A small masked spectrogram model, trained from scratch: 2.86M parameters, 26041 training examples.
Rows from block 3 of a small masked spectrogram model, named by matrix and row number. Rows with one number belong to one channel. Each number is 128 + 24 x the weight over its row's rms, rounded and kept within 0 to 255. All counts start at 0. Numbers have three digits each.
After each channel's rows are labels from the 100 clips, of 14976, where the channel reaches its highest value: "strongest on" is what is common among them. Only what is clearly more common there than usual is listed. The data: Morse code for random letters and digits, with fading, noise and interfering tones. In brackets: how many of the 100, against the usual share in percent.
# convs0: expand pointwise conv (model.blocks.3.convs.0.weight, 320x80x1x1), inputs 0-79
# convs1: depthwise 3x3 conv (model.blocks.3.convs.1.weight, 320x1x3x3, trained with AdamW), a 3x3 kernel
# convs2: project pointwise conv (model.blocks.3.convs.2.weight, 80x320x1x1, transposed), outputs 0-79

convs0.166:139124118129140155128135146158092120128163168132117097157102095130155145121101130138159118102166119100158140153076085166115176117091116130135155107105101162161114126142166111154135130111158140157153083151149153141137154149131112118103090133
convs1.166:130132132125122128128197146
convs2.166:145144083131122110134115118153119161115127149108136167143154124123122076124104140133094166155159130118151185128166162149132113118102123116133122203105134182134149140125156122147120120110154139131139156113133090101166122109125141141092088096
strongest on: clipping (46 vs 7.8)

convs0.265:120113191141154140113104132097110135161125173132109146112135094136127123118103131096141097144092153129133135169143121137168114132113176158142149123136092115125146122146119148168140151152152128141097179156197115131127162130093095146147129148
convs1.265:161158141161152120144098116
convs2.265:164106128146154121156116147089100116106128092130106169161106109136163115112150153116146112133149114075130131168131154196105113121131163113139164106105129125127123107149078110173131149108151106119128104147117130120134151115123071143106169127
strongest on: tone: high (72 vs 34.1); speed: fast (61 vs 33.4)

convs0.129:088116110148084090117141143113135150144156123145130111112141127099125129133103143104156144114113087126178134073141166142127143128134166151110117128158142152110092125136101118156112127119103087056143112127180148131085137148096145128128111095
convs1.129:160113134182111120149120120
convs2.129:170109157162133124150117131169207126129116112093148142100086118107103137105101138116102129146114125103127160109119118087110138101104135119143156174116161131158137164119146107137124149152123155138102140104116121075106153119141089105165116118
strongest on: speed: slow (74 vs 33.1)

convs0.19:127158108131145121160108140139114120114127089141158158117131121147152112121139140098128156160146130159188140111156108118061147157180149125161124084120130137098138128105170156134094133087116101076140149100144121109152102147096122111137119111
convs1.19:122128143112126185120114163
convs2.19:118115165146157135157143148067125158136146113140110145163109127093155117140125137138145154100149139135111125097131129148163122095070112122129125141112132101148128125137068124153118075152137098138151139150092106100132124140173096080131171117
strongest on: thin (high-pass) (31 vs 12.3)

convs0.197:114129093099135087147171153145126095163146152122117142120177155155131114118105096183101133157142155107128108141166091125170135119109139134148166126125124137117114154156168150166150165057142122117141123130157139125120142138130107149140133152
convs1.197:130132132127132124157187156
convs2.197:109113146140155098148125167086144111142094146147148144138144119137136106144092155162118113132123130133105089101076156167093132108132120141106125172161128142166159154109139141149108123130114151136146126176078122153117188122104096147101100128
strongest on: speed: slow (71 vs 33.1); tone: high (62 vs 34.1)

convs0.222:107121075130136125150128148111121121128126137128107104099176108093129123096113173136142165123134107126176121095114107108096116115125189111083133090163151112106117134130100139129092125138134112096118107172164138156149102161116143172104102137
convs1.222:125120150139123172151108169
convs2.222:108130186155150119095104119060173128103127118099116156141095107117180154137124142123125177114114123123095141137129131130133121103117130146165151110155139134148121123096118149157101122111159156148128129162167093111100174146128155092148142133
strongest on: thin (high-pass) (40 vs 12.3)

convs0.204:088187100108129135117141144121143122127154119112112157142113147098079131125155100095100139178162111094169124108132137130126145112153125138162146152129139146110096097108155108126131125155121145140114088067123105124171073120120090116141132122
convs1.204:122085129137095161150150128
convs2.204:153086098164104136171123100091166101098158068112103105121141120114155144132078157106144118154106110125154115157128165141119112112143136161120131130131113136157132147124095125159134140166105156151177106108125099126139111141137086151109106108
strongest on: speed: slow (66 vs 33.1); mains hum (58 vs 20.1)

convs0.299:148086148136066113165116155122161082076088131111147131107130151136113103098140106111140128080108167112137152163154157126140118128108128134145100164176094123127153117114132154141134139151116092104105140137096135132141146108177130112155120137
convs1.299:125102105127106134116070125
convs2.299:126132133125070171131127154130067112141110113164089143121095140148108124105146112100141132160113144131100126117115156120098120177107130130140129114084131116130107163137120185121084154158144107117147133127067159114127148125152121130117131180
strongest on: clipping (35 vs 7.8)

convs0.283:130143136136128096123117136121160090080140145136110133143156110131128159098099113143107109137137144100082167140114111132161145096151176099097153210175143123142128134119103110133156107144144120180146133142114131121125124146124169142097091145
convs1.283:106124108104083125098102116
convs2.283:108076118108093183119142123118119119109094117125122115146126145116146117120159110098075128113154134119050081144096131109167096114118185115106140092121132130097141096144141124118121139164117137098134128153111132099128113111130129115104095154
strongest on: muffled (low-pass) (41 vs 12.4)

convs0.307:106133130142115119113166113109126130104092156138103134109146135110118141119197130194141128114166155087106135103152093079115121152116122120140177118109074121133133115098141147150148098142129180129084120107147124102129110125132150108141130161
convs1.307:155156157169146136149115116
convs2.307:160082135154109140097164127102150135093139113096108110122158140121153101122143103132126114113129144145147116120133160179134114143143146096114134121158127126104140115156121147105181102087156107113118111122122123165085077084136113172158170154
strongest on: tone: low (65 vs 33.2); mains hum (50 vs 20.1)

convs0.125:140130160146142139125129094143084118123141156115119119093129128143092108124178142109141119136126130125127104156091123123157109082168143123074127175136098132142177121142131124137101151128118159154122158136067086108102141115138119148172111174
convs1.125:167155137157167144133137118
convs2.125:157125138126126092115134099154127122108149173128106100131112129109131126142147116157128138144099114163091143146114103136083092162151134077113113120117098130158150114088177153149160130181127073120132134095150112155125135116091137108114179122
strongest on: speed: fast (87 vs 33.4); tone: high (84 vs 34.1); mains hum (63 vs 20.1); the character "f" (31 vs 12.4)

convs0.295:103117117119124161125132105104115149153114127169111130122179166118138101124097094164075109142129170149108129123136133120138115140126110123114108114096137145141073103155156093143138146161117135115100128139130172108208143158163112147101127136
convs1.295:157126120182130120163121120
convs2.295:132124155158134125112111090069144109085116111077103113116082116100150120143128117137128072105175116144094163114120130095118125086113121157186143122137131158123146101111122146137140088098097126149115077117114115118136115118119124148140106134
strongest on: speed: slow (68 vs 33.1); tone: high (65 vs 34.1); mains hum (63 vs 20.1)

convs0.180:148153096113079101113138117143119073148123136133123091106085143136109145077105176132102155172138135167122146161120134151143156159133159144138125126110127110138141147125113113138081097125122155098146141144116136137122136111123106180159186133
convs1.180:122087132123098126128078127
convs2.180:144134172136124080164107093128161114138128154132163134156121131118158136171139126124156129110160111105172113129120131128110115168089137128130134107117153139106084133114108156127097145133187181138139103104120093168155152118144075115102135128
strongest on: rumble (53 vs 19.4)

convs0.83:191105106130123101145134147090126131082141107153174121114135099181201161105159111132129134118135134119113158125144150111139088106152112115142142162151117088117113136119090134121122128133143128098131165110087142104102110137152125164121127102
convs1.83:108126110103094115112090099
convs2.83:097098136146133123093122104127074111144105153142119122151107153139105155126117136147156120120125154126106132120078091115120146177127097160112100103077159129142150149081123122103093136149121114111124145111152160139145153133185085105117165102
strongest on: mains hum (69 vs 20.1)

convs0.206:126132163138111080120065137076119117162101096091117123100200130102105139127113101115136109103108146118116117144136100123159117111108115127121102132110138114097171133137094121125112137121146156108127159142103130139164148076169108165139135138
convs1.206:116104116128129128136193138
convs2.206:111145143102176112100139151115147127157146160122152165087127111136124109119119137118181144131164126108138132180118153116157159139109115132123118115129144098112149097096131086124175111123103164135067121156103169138078119136136149142165128138
strongest on: pink noise (43 vs 20.3)

convs0.76:139137141134141141154140142118101115124118118134123134154125120133127187146079163114118154104136140163127148094170137157105130129123129090140107174127133113093122130137157115112136160104121095150138092163189123112121190053135134107131125140
convs1.76:103100127103107122077118125
convs2.76:120109183142146124145097130104192131085106114077130132127129148128112141122089106113135101130101142094117167095130104157136146116156139143155118190141165138154119115111126114106137146087108149120082137125139131118113166108113095137117146167
strongest on: white noise (46 vs 19.9)

convs0.113:117106136133110140152171134119127167139171142117086108112134178125111187113098146136111137086106147114132101138160116149139151169118115117123134102155119120130126103119065126144117102158118145108123099146121151161050160146119132127116116112
convs1.113:136131134126185123121169123
convs2.113:135079136108117145159119092131146148141090125140118143157103147108128089127132161156133110127146072111158125143186161110121092104102142146122141112127109097117123122135162154158081121104125110136146161083124117099115074143161121111098107149
strongest on: speed: fast (60 vs 33.4)

convs0.260:130136130124130094152150117146142113117088120137107138142109120130108118155124149110110128183118154130109118127169082105136129161103137135052123184111158098120124117131121116118120168111112149141172155107140193157155093099144119145116103120
convs1.260:103084120092115127111100126
convs2.260:146153104102115125128155146136142116152151124103150108144116136111141092100132127107132138122099140157088057094104188087148140106098139133103149102090154102091127096104136126133129114164142137123140137107109097151113146119116077144121164087
strongest on: white noise (49 vs 19.9)

convs0.173:155137103103114100170123115091112132108119126120124139144119129147148134119134145113137102089165103124127133077121180152094097139137159147160164110130105115084142172150089121129145130164089169129151152149146114121173098134148140106099138087
convs1.173:155137150162115122149173136
convs2.173:083147106109114106128129141129127129148079102149143147131147143117093122175181100128095129102143134081150188120115120154123107109156149101150106148140097125094128133135133110149128187154121162177115158134103135098116153115106126105134111102
strongest on: tone: high (79 vs 34.1); interfering tone (77 vs 30.5)

convs0.183:151154056116136111131099064113122151108109107150119155142166163130144149087096140125105098106155164130069163151171111151142154143119117115099124113148118100137104121162145101117162141143121121109149139138114114108123135159131147147137109136
convs1.183:106164118144158086123143116
convs2.183:101129126094166174140112143115136123113154131173081131103160145120155136110114160141119123107150126136115151101142152167174133115145109117099151152089157146179101152153119141134125126139117129148121130115129157159151145181067121119141174141
strongest on: speed: medium (70 vs 33.5); clipping (27 vs 7.8)

convs0.72:127118130113130160152141157087068128160168122142099151125145156133128163138086148150115105126112140141145143107132143135126136107129117167143109069105166112127102153117159120126062160124139109150149086158152133088139116158093125123125130100
convs1.72:128125142123115142076106091
convs2.72:139118151139136146183148135154113092128163110144083124108157137118118133118139139133165173135174146141122106169138136130112123094125142107154148114112112099110112080101109143161157115136203082122144151082127146101145108129146112141109131149
strongest on: rumble (40 vs 19.4); clipping (32 vs 7.8)

convs0.102:176158117155121169151130120096090133114133118168158139108091082156161118097127127129083152119140098123122089123160143138135104142130158125112102130118145109110123170170092164136115185100118129122132162087132127120141158094122098122141130117
convs1.102:120118108110115121088079120
convs2.102:094112098161137179145120154115168129132106102119137139129131113100039156112124136148116146122174136125119138091108099117132116137128122147112072104120112090138173134167106128102122126092127144099100109165131140137137147123142133148113172129
strongest on: quiet level (64 vs 29.2)

convs0.103:144110134109095103111159087121141124163100130147149161137109119139115111124086114108159150173137133147177095143092102107100119178101132125118121126092124142123116128148126140120161122181071112089147130128116150118176138115102109130114148085
convs1.103:126114115096113092127080125
convs2.103:096122110158109128125144140094111130131112124089118134142110117196161122144139142099137095131151097112142128172149103089114122173119111086091096130136136150145167097123050142094104155142155112162144129132120110132121134124154140133113140158
strongest on: pink noise (45 vs 20.3)

convs0.209:139152101136093128153118102107140169103099110145147093180114156105156136114126145140142097120166157133097099167124133133153153155143088157112089173137143124112122154169130099134105142150093143137129153124093158105095129138153145151161140095
convs1.209:121124106103120073133145103
convs2.209:092112147085107092158084137185152099125095144134114127121113122079117112141128120105120136133163131117122159141107139147121114157136119166105109107121106170125121105080100076118108176136150159132139121151119098169082131101124126123117147140
strongest on: interfering tone (69 vs 30.5); mains hum (54 vs 20.1)

convs0.184:128087127110154103129129144134164131107119170163167110124129110129120083102133083129164150155117105143130140111132108135131117102121121112156126118118085157117135128128109139133144151183152115180101135132167148133128145162157118172099136054
convs1.184:126116115122086076119112127
convs2.184:162106092147136095123155093106113148135115115110119148141149154134141145146101133116129144134095164171096145145121111156098105119126127125114121133170135160132127146142071113100125122101122123181082121099120133146109176127160082096106180104
strongest on: pink noise (48 vs 20.3)

convs0.176:184168132128134104119148185113139139145143141091122141160139142108107175177132141138107127111157126105140120101157143129094150136115135148162116074104115131108122136159126114151112125086176141129132095141120111131138106175123098150180142113
convs1.176:110120147101123171101113157
convs2.176:099152172116146112091108168104179086112142161112117130145146115082131141143129109128098167083132138120143141115136102113168137090138121142124106133116148171133119134088077131126112180126120137139177136124160128137128164128094155120097140143
strongest on: speed: medium (63 vs 33.5); mains hum (41 vs 20.1)

convs0.248:159133159108125117130169127125137143116122150114157109181143139132138063092120122128155139146097139100137151098106129084169121125169151140123174140128130158102104122103151114150136124145145149174147074166154137163090112139119114114120124157
convs1.248:181134130174119126141128125
convs2.248:109197103140131159106137109163153094134126096131167092100138104118140135127154117101147167141080125124138105090103102150169105101154147114135122142134103145098134129183151107142163140104118162142160117134126125150112114114124153160144157155
strongest on: speed: slow (65 vs 33.1); mains hum (48 vs 20.1)

convs0.281:128120106121154128169106123125150152162116143122163101143135120138119120120170120148103140106126152119116136116109115111120094146130112084100077148181152150129152083072129135178124096121155145135147132131126127123171124115116114183151095182
convs1.281:130148130141106112122074097
convs2.281:120105150159132105071118107134114096096162159159133133129132085148098146103133165143085117113127148163125140098122104123127129129155145145137109088134111160108112151160097130129082150102133089102130102147131169099127101138079120104114161158
strongest on: tone: high (64 vs 34.1); mains hum (43 vs 20.1)

convs0.231:171137120108143152149142182122094116096120104151113117147104119104149123143119113087094131143091166129123112131155144093105151144165069134128132159149111111125173079120173112163105090132148132088091127151140111130144129131107109120132101119
convs1.231:128115130143122151177170134
convs2.231:086153115112174130100111149125135146190127130142112128105127174169143091136158144182132133139116169134143109141117106113128149162133162104141177146116160153147115091158119102137140121140136157140128117139161092160106085139147141091129136130
strongest on: tone: low (85 vs 33.2); mains hum (83 vs 20.1)

convs0.142:132123118115117126129155134113113129181114175159097133090145144127164130164102115116140126113089096089150138097156138119129120134127152124140094092127122135114143085124114128090112175136107125087136091098137127066187141158132136117140087124
convs1.142:127111118130137129125196132
convs2.142:116123116129106116162133090144123138127149156108180094137172150097148142144163147134142087120100089137133165133162122119132127120088143152097124104128102125094095109154113160122117142124140158137157110145180176140152137178166118116156099138
strongest on: mains hum (95 vs 20.1); tone: middle (68 vs 32.7)

convs0.29:126139116148089108139134131077090145136153141103100131124132133129165106116095118105153123108158140110128073130105162207089112188129156131163131125114139117131162123123112113130129124145115125129138078146088155098119113149107153155142133104
convs1.29:133073126112109127099102124
convs2.29:123129130134103140149118111085155098085127107165115157138119139132120105160128133158156098106104188147147105136118155144123149155174127122106138140145113171101143152129126148160150088132102146125097086183088124116120125168122115111155147164
strongest on: speed: fast (64 vs 33.4)

convs0.34:172191165131064112104150158121093133143158118108132117137180153139107141154092120117148121121120109115176129106129110117137128131162127165156184097145105096164140131164123136157148126118136108120131133154141120155123141121108128131131173142
convs1.34:148192139119124122115115118
convs2.34:128078126105122123159127111142131119148098134133179124179153143117142128129119166142122141115122117115134148112181112102171132197096143081123135166121177133118176144172123129132120086155147130104132126100121130115146112150099141109154114110
strongest on: speed: fast (85 vs 33.4); interfering tone (76 vs 30.5); tone: high (70 vs 34.1); mains hum (52 vs 20.1)

convs0.67:076101074148130133108152154116119113150081084118135121125100100125108119054107149103107113131144117133115110113080102141154142129102125144098130099096139106165115142140152129122104173118110108123132102141117141111143162115120125100166171139
convs1.67:125178116126112140124082121
convs2.67:162148120106119107174101161137137125084146143139134148126135159125151116145142135137129160138118187115126140120129105147146147129124135184082121169131123117154102123156112094139201133145137139141146106120120085125160180112101115146147170109
strongest on: rumble (47 vs 19.4)

convs0.64:107126181156163088137112122116148107134117166099141121128161144139135138167120134126142153113071105069112106136097138150107124121080116116128115082121155150101134118150160116124075157126128091130117139135096128149137131118093138173125105166
convs1.64:136116114117159162136176116
convs2.64:105112137139068124150131152156119139113133104072147173112166134153120096121108167117148149104139162125086127131119121131120124125115126164147139111127127109096142098093121156120131140103154158168155136128091152125078111162160146153138180148
strongest on: rumble (50 vs 19.4)

convs0.56:130137169144116106105084133136154124129142120095145132114132116099137155103141123128132123129118128123121137188122128124139113132127166092144105104170145112141123137104124140068108126153100183154143194114065171125117122154148103110093145107
convs1.56:132131141153131194133128130
convs2.56:128135133101111154089144130134104141169137142139123114137183115108136168131145159119093071179083111116106162110139147117149107143093143123149155141127173145114131147150110169153154138170136167167128133111152118101108151107126134170130121121
strongest on: white noise (41 vs 19.9)

convs0.106:124146114134089183106145132125126126100174165127117120136166102119153154136167139139140196146115137099124117169147104149141111126133098085140155134147183128172093159123112170131135136129147115133114170123114168103132124113132136103113126100
convs1.106:132124130131097078131097102
convs2.106:110115128137069121125152099149144083147130140171165135134114114103108118115117145082102097123095139163140105114116128104156130157099090157114129154106123082120161142100105138173129133134118075115090121148154137109113103119088121125162099143
strongest on: mains hum (44 vs 20.1); clipping (34 vs 7.8)

convs0.212:118142105141135182110128095143144135113077166118110119076143155117127157127173119096181144153097152160118173109116084155128156133101131133136064121121137156141129167142091130131115136138141139112102139145117135137099118120148148104125164121
convs1.212:133144108163121110125081102
convs2.212:092083151141118120152144121137078111154152167137145070161147110182137130130105141100116160144121117096117070122153114150139128158160120128125106127109130109183142129136130143166145081159118159109132147145140131129140114149104154116157115156
strongest on: mains hum (43 vs 20.1); clipping (26 vs 7.8)

convs0.168:107102130124136153113140123146158080101177082119086140122132100149096154106141107151149128163148109110103136086082140141143143163125152124163141161068118115163164130127135118122127167133117159169131097114143126154164112104115141124122150122
convs1.168:108117093094132101117131090
convs2.168:146125138136118137183115120131109156154167119146160109120151168150129109131121108121102110144160156083159106114148113069129151131107111138152154153143161119078160140165175131155131115178115154115164152151130127099154134104163129116113118119
strongest on: mains hum (89 vs 20.1)

convs0.232:088109092140146156139158144122108125116098126143119122119124120099150088120123092109155188116126134142152132121132124164117176133086156144128137137080154122172097097128109121136163130155174093108131081093149117138095125138140109121096103161
convs1.232:105124101099134104098117090
convs2.232:081106112087145181113116120196114134146127128148160109135136150127102117142149153146097158149129141138129145119149145096118140123124163106153118160150131108116130097145098111160129153132189109125117155157166148144084119159125133171094150138
strongest on: quiet level (80 vs 29.2)

convs0.150:112163139126118107062151118120126117101122141136101108120159126115133130132168139109125161109120109141153136124146110119165096081159110098059129097088142122142126130130125152121125125085104127100110078115143111099128116139177145108100175100
convs1.150:128191131104117139130142142
convs2.150:103117139137091113144166092118114149102084126123114138167133138153106117171123108137110087120110145149166112146130113096178133123174122125149107159139107130132096168120126174129149140097117136102124115126130085088126104162157150127083130173
strongest on: tone: low (88 vs 33.2); mains hum (56 vs 20.1)

convs0.205:170161151096102121145125095119090131166145079176140094167124140164102131136128130148126105121129132139141137105116109128170178140142143116147107121148108113115118144135175122135084127134111155133130156109160104106181111125076099146162124137
convs1.205:124099122126093121118074129
convs2.205:109113125165139113148103104148133102192087170144157160136156135121103114113127096166115133099167085109143109134145125099133100126088119154121141037106136119119143136123134166127114132124152139151127155140153133154164157130140115130128142129
strongest on: rumble (50 vs 19.4)

convs0.118:146132139151149137117127137129161130108112111098112139155151164106150139163114155147124115128130136113152135167148122114143183117105110117131059163130138156096163104194138085170121152152133127148114099144129178121081133118156108130132150121
convs1.118:149133135149158183137119140
convs2.118:159109089139118131108132112145130152161148105196147136131175140124114117126074157144128114121149134130085131111090122175135124133112126127110124154129138112138142116125130166142122160133092101124093126126110125106143112144171076175098084085
strongest on: white noise (48 vs 19.9)

convs0.163:140134160138139146156102140166100130121174129117095081148133125165132136090142113146103158110157111131096163133115170139123105139090116150090110177123138088159148152120087121099157152132086158146141131131112141113099150163141131142112098100
convs1.163:127120119109108106127068138
convs2.163:138121089134148115073114103091095124168151147155158108141127139119108109130164102138088147176172100129121086118127164115156130125138114108129117098112141156171143162097108106162150107189115151118108112135129110126142137120156106149113101134
strongest on: interfering tone (73 vs 30.5)

convs0.97:140197095133116131156085134095148138129136103123092093170115154125152151100138153130106111155113136137142138174109122137160159156166187120139122117109118089155122142164139092134134118119147120135135113106118072103126107115138138160138098151
convs1.97:139137116130144139167182127
convs2.97:101104117163136115177102111103139162095124144125109108129159124135141135069107150135125111163065124145135127088128126108090113143156113125119102116128089149176132147107120102153146163170142132136167157118124129140147154113140111137190138114
strongest on: speed: medium (87 vs 33.5); mains hum (71 vs 20.1)

convs0.141:105155102109144128142159127144089151146099115109161133110143158097128090109124113115127136128174151097104159135145090088093117091097176124116123127139116138170139105162077111099096138109150142143128101125147127168121130115146179087133113120
convs1.141:113084108104119084126128124
convs2.141:120104125119145121141132143115148152142140137117124111191181140147120054107095169143108137102124140120057123103158170123156099158107156123107149130118144144146150122151102138119149133116095136124135101124165173155115154135129142125152104134
strongest on: white noise (46 vs 19.9)

convs0.77:107146126133146082118129073162071114133133121156103148136120136122117109162128124147112145091105109083135157143152150113076120137118136093121083121119109164142157128115157139150154072106109108108108105130162108112134143118086136160137095113
convs1.77:124180135129089099127121136
convs2.77:111099114115087127101130118123164115180176133128153125123123126111127150086113113146124121133159087106137138104117154090101098130162135108132130135118121136091118121114164117070097128133130153105128188121127128153090078105154151106110140081
strongest on: interfering tone (97 vs 30.5); mains hum (50 vs 20.1)

convs0.46:167122119124115121153095098111123095096121108165115118123133111150111137110113161139131137121096130105123160144111181137140063121139134106143139106160138167074150138097100121104093112116121162175132148090121090143096076136150107132133115121
convs1.46:121100112128119075129109099
convs2.46:124143152148115096114136133141109125142122126154075101101114109140093118137137141152122117129105106142127106078116183151086130108154112138137136076076102160175106141146138130114170141156129160129106160132111101140122126129168095120125175093
strongest on: pink noise (41 vs 20.3)

convs0.169:137135165147105105155080109101121102106125108152172099144115102089184151109119118138194109101137104099119135116118139146147095127122139112101093139165130085155130145105135133138130087143098147125136175139090112162131111156124129124104105121
convs1.169:144117130183127136158100126
convs2.169:139152123136154166148157074152117109121131161151095155160113126179132133147132155099133162135140077137122143141106147118136121121156140107150116131085107145166149173166166106114135159158109164105123126121157105121098119136102156083103114133
strongest on: white noise (41 vs 19.9)

convs0.25:078145124149100142131128103144085181115158087158082153142150152125130142111105139166103087117138187097127071154114141133124119133147145170146100096128111101103122119116132126116121106114096143130136134155137141103147155151121149108094108110
convs1.25:131116133192140114149140130
convs2.25:096173088122150115098143159128093177124128176108113132126125095139139108148160093122117117129122172148100114118107129136156115149127117145099132072152065120107141102108108145090138096155099117149125097145111127145126156117168137148108138151
strongest on: tone: high (60 vs 34.1)

convs0.272:137128143133101107157098099110129185091119154155169156103169176130148082125095122155153163102129121083129107118118094121135108113111127143106113087137115107145140132144165146109093127107116132092125142148144126116115141172120082169142127142
convs1.272:123133114146124069132126096
convs2.272:127123146176112076113145142062120147125143141141107125151126105124133141139119110146109146138120106128152144064124106162135114143125124101114120105109115094123109124108106160179109115167144091102116172153142144089117116181119098154123121089
strongest on: rumble (40 vs 19.4)

convs0.224:125132123078119149083119131132149137175122109100141107173152103120192136116118080133085132102120128164102148135126097149130123082130145138131131172159137124129141131137119109124110148109108149141153049156162159135131101122152130133124147121
convs1.224:124106098129081096120105129
convs2.224:138122099115072135174136081146098123141101071106133143099102144133095110152136159150123089115104139131145089158105094119136130117105178115141121130113145154093106128159172138104125122153137170123134103148110141144123120085116114093112151142
strongest on: rumble (41 vs 19.4)

convs0.10:124128133123130102134119142123112126132121137090064146134147126141158118138096146177149122159085115085125105135131086106158134154093147111164114100160140105105113133124111125096073171138111202131108123117150148128109139095127121163146132123
convs1.10:137148147174150166119130112
convs2.10:147100159114088163118175148157094125150110153141099117126112093119130131142140151104093102142141115133108144112131115137128130152133148098125185102128152157134140096107091150124132081174137104125165140114069124166085164127116127160118128125
strongest on: speed: fast (79 vs 33.4); mains hum (67 vs 20.1)

convs0.318:137107172112170093175122101158143112171103117128110124151185118128151144124103130128108139109111071142152099160120129148074115134145110146149125101140135135107075115140133155085092149143104126146128164120154137155124142112147113112167133113
convs1.318:107116108112106085104098116
convs2.318:124136122099170132103141106124132138143157119168134129117121109095130119148151147174085118140129114138142085118192143088102136163092094138146105134114108150158104129166148125154132107125151089113118153102148122152171145147156148172151172129
strongest on: white noise (45 vs 19.9)

convs0.105:136102140145098114157113029149110101116121152164106135145131140125158141132093163128129085095097134149102122137123150131141140137150173102092120137115098073116148131117156113129131113141113088131134084132146120134150118113122136139137170158
convs1.105:106151124113161122108175115
convs2.105:097111164121142149105129152160103118120102163136125104158135163123173158125155118123158115106095107133148131124132096131183153137169123108102138078132140151104075135144097176182141150120114111141167164147140138135154134134123106134144139151
strongest on: speed: medium (78 vs 33.5)